Rows from block 3 of a small image flow-matching model, named by matrix and row number. Rows with one number belong to one neuron. Each number is 500 + 40 x the weight over its row's rms, rounded and kept within 0 to 999. All counts start at 0. Numbers have three digits each. After the name is the row's rms in percent of the matrix's.
After each neuron's rows are labels from the 100 images, of 14848 (inputs lightly noised), where the neuron reaches its highest value: "strongest on" is what is common among them; "peak on" is the class under the peak. Only what is clearly more common there than usual is listed. The data: made-up waving flags.
# fc1: MLP up (model.blocks.3.mlp.fc1.weight, 1024x256), inputs 0-63
# fc2: MLP down (model.blocks.3.mlp.fc2.weight, 256x1024, transposed), outputs 0-63

fc1.217 082:531515522530528523568488497474480444485470465422515428482437409455547454586557496490478542554467504516482489526477554455528502462487502554515504493482435534595395497475543503552552502508496447
fc2.217 081:468513498493491581423510486507558566521534477431463500405447438514434511467467499514417481473456477467516504458533541418521480459502521579506513457516528542554513497487507525506480477495508491
strongest on: orange; triangle at the hoist
peak on: flag

fc1.94 107:577510483476547553488501496468557487532532503468512504503424503498542507492474510493556506534457533499513444508467501511432442440482514675492501575583494565511514441510553461555495542527482452
fc2.94 092:501501485445522502476519517500490597506527470455455549460431535467496501484583497510491542482566470577494522556537521588510549501486532507445427526490561505574574501477514430498544483473457520
strongest on: black
peak on: flag

fc1.377 099:552554519484519491496502478501547523475492473523457448508529466479447496484506586473551479521423445524591535467468459421491516470510515501504559534508530453462461541500512468508519479526438524
fc2.377 097:515477469504523458478450442465459520509473497539498553504542501423510548502551572538506493546455548529528574508427526489453491515479459503492467462556446491459443416582481530502477510458481501
strongest on: black; white
peak on: flag

fc1.70 141:515588529527502524555509525502468465542518498451517503482495511491574513482588428524460514597471517508418500440480501533547496497563547535508511500476474504614546544492490473483524496429560475
fc2.70 135:476435443526463403521491485537483488503516484531495521531577466553507494498495512532571544472495479583525496494538468526533522515486564550559509482427536537513530456431525518520491478526529472
strongest on: black
peak on: backdrop

fc1.443 090:456488517511461501427520482489487434532520544466525447427475523549479491535510446484502476520504465479457464473424494554554495477495456451508470511500472501511506562541441482500563481461535558
fc2.443 096:566451429471499504545463453425489538507518499429519578414500523433523491544496556496490505547467483510519489506496494445485500507387587463519486509507499451444529486457572477475541485512471521
strongest on: orange
peak on: flag

fc1.595 115:504489528512483486574537506493480550510553530546519519497464489499555503475521530542563593504529461549534509513500518471525454503526553509484583440536451499476454495545523490492534506489454514
fc2.595 126:439512571566482483503545511453499515470519439484474490482463504491478463569514421463513455469568491455547520519511512455497533575476378501515540493522509524475435550478524516493533496492496497
strongest on: black
peak on: flag

fc1.275 106:486475475514524552472480523468467506450540543478451498552505487443529509491452423513486490526499445585489526523503572496539505469538500472498419454437490503461516545450490530464521536533463549
fc2.275 093:500541463520626534503507499467513499548470465512512469509441484473385531489478480520488519517438587523537526465460527563533516516510523497523476489493477522452439513607504514466469526518507508
strongest on: orange
peak on: backdrop

fc1.32 109:490552447504531479537522488481528584536540529498504537507532551467513496582533501545519454487408535514533492418448463531477612488483496479520538470484522459482498556470448500459445408474490498
fc2.32 091:526445508497511485463479490470477455419446493571519513478512553489554418510496501455525524498436533497509488446427521525451543532558482519531448519521443498402475504458516468545442548536507473
strongest on: black; white; many stripes
peak on: flag

fc1.278 090:490508473465523600497471524524488504559523459540544521535545510465531479488447491523481503453540446474516445444488498551545561517433529441475489496478504501517520506554536565447547465577552514
fc2.278 091:479554480472540462560493490439517529499473518561483447430391454498496496483488528501458496494474534559532496517519516510514475491524498555517499531499614561474572492472552546518468474453430499
strongest on: corner square; triangle at the hoist
peak on: emblem

fc1.604 092:502488511485500454456530567497490522517516487574534537412474515449524414506526516453494497505535479469506524450489495508476435462538481510429479508443459489474523538450480457542509519626496529
fc2.604 099:544476493491571507500457459477572579501459479576522513694522471419445586506527440414484497445492466490485487503463480460489499486469475542455470498509544485506437484485507430465543487451474509
strongest on: orange
peak on: flag

fc1.545 100:499537532503519562519488510508515487555447455435470485539456548504432456460465595520489496439496525509421412571528538457428479489470539559458456445529509494465509461502532556527443478501474483
fc2.545 097:501475563470532536448519506514524494474551413450534492525463457483504422480446582496540504620466500504537490474532508476473542479453429512441503531445554510530517570460514526532491596521515558
strongest on: black; many stripes
peak on: flag

fc1.22 092:469503500515486483535571491445464533520539573530482466539530473455549634534481457486582526458456425494491510520393465480500493512563448546501516503496479515475514551540465578499553491444459579
fc2.22 100:456451553462454468503464497500510618458492521426429551433461458452524431468539553512454515428503480514452524481577472511515523547526441492625528482549558546550429486425496502519523502439507547
strongest on: black
peak on: emblem

fc1.556 083:474512475511460515481493573542529508499503543551476543444481454404468510507479442456542576530523461519486542519510492535565458482528517512534530461487471469591514569533579534495453553518512526
fc2.556 088:528474528520541489475432449434517484510496392574462495527537545524472565530550450496515445506423510471538504382530552512395459452484535516511520539526517430539500519518526454500534492492555481
strongest on: orange; blue
peak on: emblem

fc1.376 094:562502514471542506535499494543580518504501491534452495520519488482490493522576493579535522572422549545459489449516555447451471511508575524515565520517503552507490541488471540540535516502504529
fc2.376 097:563531462449567535526475521466529537325416412562422472536481546529543561503479487392536488450458456440542520511556491588497530484466470496507514524457558529483507504434466494460457448468515513
strongest on: corner square; triangle at the hoist
peak on: flag